From a checkpoint of a small image captioner.
Model: 5.33M parameters, encoder norm batchnorm, encoder depths [2, 5, 2].
Data: trained on made-up road signs on poles, 122500 training examples, 21.3 epochs.
Rows from block 2 of the text decoder, named by matrix and row number. Each number is 128 + 24 x the weight over the matrix's rms, rounded and kept within 0 to 255. All counts start at 0. Numbers have three digits each.
# q: cross-attention query (decoder.blocks.2.cross_attn.q.weight, 240x256), inputs 172-255
q.160:081126098106101105105112103097108163108102122105087096139132107115114149091106118114128104111073118116135129122157121124106083122097158180161136097120142090164140124093100153121166152107123129099127096100141134157132099101079151114091135141101142158114
q.161:111145129116112151100100105094141126140121112133123121139139104125073142164114119108117114128118181107137082129152113110127100117161096133184141152150139061086087124151109098144119143150132095153132095145168111132120099162137145145140162090115164176165
q.162:141117146121128128078123137129105160155084098174145106179140091098122141120139133116134153131121133147128084109144169135124137169154119140116121148170107113108148140131087099129140139136117130135176161160103142124101112111176120144139085146112130147149
q.163:109130127120133146157136118132146168134100101130100083165173112122128089098120127111106164106127067160147139111184155129128139136125179095124195096125215119117087090148140137124108134133116180071131122124085103110111139109090118125092132152130134122145
q.164:133081152119129134109098092121091129137159168148083113156099114171118107085133108113102125146170127077150122122159101111156169122136110105159135148185121095089146122096098103166155075124119082138077109105090146126093103160138143146171134120121130113153
q.165:156083138116162197140126120165095089122092097121148129144115106098127151177101099154140095119101067082145097136134145118103144154106159138117119085149136123119163110140158118139134091137147091138110123095103120154081133111178114116146142151121116166123
q.166:127151123134107055148129103126177095164144103117149151110131173130163141175154127108106110137147146112140118112109107126138104125090104152136110073136106149105106173130135105124121177144122157171189087123194105101185144131141146110093133110129138107109
q.167:165170148143116113117163179103137128135116120140135136127112163088099127135150102130177090150164141105082177139120097143094103113147108121152099117120101096130113121149157122143122123126128107148152146126157138145137122112147110127134150103123093113084
q.168:115098156119109138103163130112139147102142147113152143145114106124163143112132096137107143166124135134138111119119170142126117134147108139112106190165088166125152149164106120128155129112128136155146139121136160086101129124107140106112121154083131137172
q.169:153117086109135132124155132145122132103160127093108149106145121107117130116121124115111164086079124157082118150126129161145124127079154092153110115109139114171167086120104162097125133125136149107140093148150099107135146072095132119100101169165114131106
q.170:164119064122153181169183113100147140071196147074124153099146107102171143125108162108140154109110120112158134157107175192161153112073153097199161146136148132133169151130112148106140133151151067126141107112134146111086163121111172109107087115133106131091
q.171:095182115132143120111122102134118152125143153117100165097192128165088128096112144126113137113118165180162119127167117114119094138138125107106166094128174119162120133152106116078114157129151115088141096138099117157075136096112096169099161140133109096107
q.172:147102097142140165113133124144112142129116120126168121145179093110173100132099120121145132115109149137093118116126148137132114124126162158117124143109100120124106114111114104162127147107119117125126152122146135094151177126110096125102160157153137132133
q.173:145150155157097093154132135101122139083162099136187090137134155166128085148106114118158123117132117176126083149148142119131162110089114148122144131161132168119105114098142140171139118147116104137137110124143107135160100195163132130089149155101101094179
q.174:141105105128131117094120147118127098092142166111120126083114128100123171156098110116136130121174144107119088117113125160156132070144146113126129159098080137157146158134136131068124161151117123124109110115097118136197191122092082092150125164164144153161
q.175:145184116120094120126122109131152111147150100107132157128132131121105124112128112126105172147092100133138132101102137104129138098140106109152182138112144122100098138130157102142142105147143073137144130125155116163110127131131120173131133144093111156125
q.176:085151132145037104099145143075121172107159158171132131137121105103077111094132147078161193125112114132127170139164107142174079109120147095178134148136118143126136092050153185150135127117120112122077112126163121135165153160144116146076097157125111071103
q.177:104059106133178127124111082065144123110156146080124108107118104129155172122101123159116175103161171130114036106100149137155142152138169178155118154179097155102172113149116116152176134159070104155125167092117147128153136169097083095103130143148142103143
q.178:166112134145140138104138149111114145167155153140083059162110091161141143113105101128124104122126156107097122103117090098117137118158128113169144169164173124092128137125141093140150117139144131097136159132103154129090117112174126140113137156080112098116
q.179:095137121154087120119122126148117138108073162119112119160138127150081148139083152109147124090155142116150115116133128110080132115150085125090128145062132098154122137111132077122100105131149120138121096125100107148103117132150147146121148072173115122152
q.180:086156115160123130092088158127109111136129142132127120154142152150116146127133142142104114129112136104149130141126108130128133127123136152136145095126111104087126167145105113074151089139146137150118128143152124131121114147119150148154111105088089094121
q.181:120120113121152137165117148161167081157124111141113169109138191122166156201118103134123104116128148108159084135138149118062096124121115197098141117110114175094158145162093109097127151125113156149173102127132142166092084102150122143123164121138121150152
q.182:177122134148155140133147108096111154132133137111114103128138133151159088154092106158148102128139097101095148150095135173126171164112155131127090112156101198124151136159133137133148108145125109149115163135143101111106176104137131085144135129139106133135
q.183:152154130098108145131164125134129103118113126152124125145121122135106145174118124148116159114147117145105091105108133126133151119155128151122146108151145168108149097138109109150096117132108151117114123137109122084154122130117157136124147142085132156142
q.184:107118071159160113129131174110167121153123105137173167087146115150152144148126134119092134136120156156079147105149141160126107158160108095136149131132089162111115101113108111108146134126065123158158103125126121139148142121162079120115167106142152122131
q.185:108152127135138147142156133149087135168100124159162125099112134111132117105159156119096151143133161109158114107158122127135114148128102135162119112125149132128105128115112113123103104126099099128135123119124113096099158120152079147100122164152126095125
q.186:117123157098108125114092177121119158146140124133131113099147140153157118118110127137094157115102111133106098116145158105120110126125152171106113113156096137080140144149094117125121141130118077148157154095123134133136123109158169139105146176121135153148
q.187:114154110106099118064156139133103092142098158118100155144168165099115133130101121125120147090079120123131125140147133119121127124135105136143119117103134140143156133134133151113090129135166166125110166120098121152113164101141166124141125184099100130093
q.188:116148142084089152088096142142120122131125134148153133134142137108124064101120112113156136105104134105108159102114108136161138088113130095183136126083171134126097097102138135170127131118126097127121130112112087141158123112134108173094158104134104139168
q.189:129153151149120102145122160133152115113097113120104176145102157121113178158172119125088114139110113126148146103146103112086090101138121106111139104101132153119118129151135128126127120126156130131151149092116146151098122110126153105128137112157128161132
q.190:121110155129102151131116132146152153144124143128104113124103092101138149097130143120138121113114161142156081120134162128121110172125148132130094123140135129110120156149087084131118089150118150137111128115110153175124096149131115133156089120140130156111
q.191:144146124127125114122154122080128127121140110152123111153124162139136148069140137154088136123094131108135152128180132099132125142126138129101122121150132091134124144128083147132105165126111082116139136127135143141126075104143168107147107187112114127099
q.192:114128133115152176136124123113163144132168112087117105141120164149148112140094115123118114145129103131149177124148153104103141128148120133129102130132128117106100143155148105142139125113110118143137103129150117124118148109116134118147134122157127107160
q.193:111124128117093105105104084117160151113101146137123153123171164157130136113130146151129161141123186136106123100147152080141090126094099145147166134107150117136121102122096118095095159111167132086156129114107091089093097068086144122112130125153146118134
q.194:120118122093116123107127141143142117122130158114098109103129102144131148143096119129128164171142155107132126152120123147138118124160113123150159116112079136118123107134150120118132133133126118089106102164172105107176141121134153102137141113179106108135
q.195:147125106079157091114148147126099083126119108127146151123132125122156131138121112101141101122125109085135132154144136120140124118088155113154129117083116152136136090125139103093153125115145101126156102116136074130078133085149142159158133110167094171125
q.196:078113164087089117144123127138114185139107095165115159137117131153101126111164112146112147143172143138178134109177111130131113160093145146181148080101128109149119106110126152137100157113147138086096150151113108115173151093178170143112148108144181089145
q.197:113105141157097183146108099190167077107097164129128099133143124124103152146128103084175160118121142177131102139117147133128119065197119087132138143109174135134105136154103061109077092133152136083096149117096146112097140134124081180178111142179091180129
q.198:154143103116099115083130131141142148147125144151121095129129119099137166133122178122117155110090100134146147138140143109120096165103097115111137143144124148136174103114144162119107101145160105102119103149145148140157103084131106114147092141098123157137
q.199:147162094146105143130106124108150150156142148096119174112121119094134158175134161133143141177107181158133122139133128138136112143135116164154121100162147124145152145117121111122141133144124105149132119149130146148090102157124114091156063103181151118137
q.200:099125142091132120112111118073111128094148155111120089104178095108169103118116133107136161128141118157105125122139143112149124135093192162163132172127136164181152124117122149148157131124121115133124123150150143109173165106095112115058125141092134117120
q.201:147105146094119135139142085108150128129128129158142123154163121124199155137151115175111129100098134142125128094095151126138093156119164167107121148154122151110168167131127139149122125127117138132161161126091172148105132127103125083132075123090118103109
q.202:110156161131093127115141143129150125120127104142109132098123114143135160142124132153131119149147158140147099141147128099154123141165140089141155147136143144146104128130121074138133140131127146107124131125149114117139141153106084141103163140157167151145
q.203:121104079112133096115113142160150105129089094112190129132118114125152092183112126103183113080174120098120066164084123124131138123132120180086115147126136137121128134124099100097153129159091104142148158109143144121109156118115097124154159124178078160173
q.204:157156166129148107129115159116118124146085109153131121161106151122145051158123147118109088158151113082144146115134105132090113176148118085109120067108116145082129139092159112148133118115134150197164141103109142123112108144168114131134135096102126103096
q.205:113103129162134103113131121152132130157156103171117150129137123118164110130146119154128134097162113130111109109101135103128109158139101143107136140129096133130102158117092114101136129113153142134171150098123116150103112174145130130123131099160158134131
q.206:110135134082098096129097142090095143097114107124057134155119096107156112083139122139122144091141141098136163096182136155131156168137121115094105143137117148140134132141165148122161107105123130114121100139126107179099121151105152118115152160124221114146
q.207:147124109106142139111117121118098133149140103120108127109136125152170097112162117116099137090148155108098133108147138141109142116081124138128146097168140135115172097113140145088105156106159143082144115104139146144113103134115075115129129128120134125112
q.208:162070151116156120133130103102123120114183088163135165114166157129156129136084103184127147172125121137142144151117101118155117151138150187122146121122126100111115091159112098152169088106108147155115104159107149105109158148097141100151138112105119100146
q.209:111154135169111141105155121133130138132152143130119170136147158135122120122092138169129134135105165127145151122118114096128131129122157136099141110093158149142119132121098120102106130141111130130096121134139145107091148120122115140137151108175132124119
q.210:167066122161138093137126140141122153107139153130130079101130124153194122123130143138118129088164114098091102160099146170153155137130165134105110160171089136083172114126146119150160104145099133163129130131118153123152153175155104116131153154127088161128
q.211:121120125134142135152141118128120158145125073111168137116146111139149117164156104119122083144128123120109162119154132131135135127146145162132090139135107133133138158125074134136105161139163122129125119165142158123139085091174167090099098104133142122121
q.212:094176148125137124122108120159097116133163077126137090139133136091103080100127111150156127104149109101156151122138168138120190125162117150133122144177156132156099149128118170141100096114123152125085162159131171124102122152157128102127111132101088130109
q.213:133158155112156115118133160117097160142112131169187105129112146122143124150126134158124113114132139118151108125146126133158108134141148117116143132143116100154119143110153127115152109128133120134139127106139128135128147120152101084130114128132123121151
q.214:163150129090103129096107105131155110106086125129081101169080091142107161147129153130124120108108147101166143133107132107120179136128122134116161127106163124122156139143114136085111110158131147132160143097092111168081120111117086142188145122106089122155
q.215:123108143127119185138128122102096109119125132094166150115136118126141132134124159152124166106102165205117084105126161122160145143136108133119150129143160147107153116148138114134131147164132152120137113108113103124148159118093148137089066130154142129088
q.216:150135141115113144116140158148155131142091092099155130142092128149099119139130120112148100113134096126136129133147141129109158146116135091076092095087161121126110094103120159121127104139107131153158124109089129101106146117134162139114130126150104105150
q.217:136136095091107134120135108113132147114149107097136129126173065172117099125081149096163182114088130133099177130160118144164140113125191111128120109095123139150134097106105107158171133107115118120128095106123113154134172105057092115088156119139100149100
q.218:144095144142098112158130119124143153116128104129110114130117137130106132136125111076143143148172107113121105130102150126117151147131096147150106125122119164119125111145114147106153152138152116168128074125112101116123113164141071118140132121117141133110
q.219:076150123142151106135114155105073167088124162152124063101095151144146122144136168132141134145121101093129108075098124119080098128121100100082148117128135113149150134083136140158157138138116124134134095120093119114130159095115130111081158145117111141159
q.220:115122150117128161106141127101113149153092117101143085152133134103122155092121112111119095095140139101094103145141123153148144098134108084154160146112123136148101095109135153113136157142149123092093154120124133114094189118117103140158171166116165122145
q.221:127116100103128158085152148119143123146109111109139104110106151128176131149127122123091091122098181132137170151113130151126119139134146175079098153124106121175194069125068119140124106117089124142156125105146159074098109101091152122121092152103136124108
q.222:134148093161113150134090118171148113113118119099145159129114110121126136165126128109112089138102138136129119151162137106121106154124115182105155136105152108135139139111106102102120083145128135125137128098112122180116122096127080126148103151131115124164
q.223:123158144147161124170124102102148160118131107138115151159152103134143085139139110171120106179131162126149147131125108130141134111156159126137112105152130140104109132123128150121126168114095136150133134135118152158157167159126182090150113148113116125114
q.224:157128136176146186093115092135104107145127139110154133165153145152147135140146120123112125144111091093108148105114095117105080116144088147113115117134131120167127136147083157133113109128160131074102137139103115147108115070129139115150122162099110098158
q.225:106162147099094105189099151099152168119131106091087134137084104101058141126138107121115155144142150155146136152120111099092118117128160105134171120109152150116085135087117131141105137122116138162100108144157149167180051134079141145108149097134156114120
q.226:197127127143134118165127130153128081168092067171132188148102119129121164184161139151121065140157086117110086116143167134120077146170127152095130152097114147114130133152083118124124128117097165118146182112079183100072094117143112109184142128164133131127
q.227:155155158139112134143158142156102126140096130157096133132127166110119134130153152121139108088118081119186154140113138138141161145109121076157146097101175101127090151113173138157140141114192166148148162186083104160116150150159113116128090140115148121100
q.228:142103103097151155103167086121139110125151161079092135126125089104125131085132100113072134104126137177112109142148107159126142115145140167094118148115139123107153119141145110110121115154118089096152145106139169099122166091118118132115110132123117109098
q.229:101128147114149117156106149096131128116156147100167111110133132132119123128140149150118119155134100103110103140139158145135131133159152110142151122100169096126109116129112116123132175130125118147144096127129104104134115095130155122127098113097144139130
q.230:097133121168120105085158158119098102184148124150186100121138182106166108138117147172138095134106136092151179136151124125091083137140112129158143137139119113158158150098142159114118119150130160143136152125149126158104118109163146081121037128117118095121
q.231:159170138143109119142138124196098125094116113198096111142128115077091103137128150118147095120147142158129172141150134136134143161080098158080147082109169143189121103165118130107053091124174193129114142154113156148089089111139141133151055166141111095132
q.232:132129138071081132153115147127128150130143145152121122166092157140104142131141146088144137135153118102148143114122090116131113138118123130162139134096126135120135154143148141106101114095135119114159091177158129139143113163173137107139113101164108126141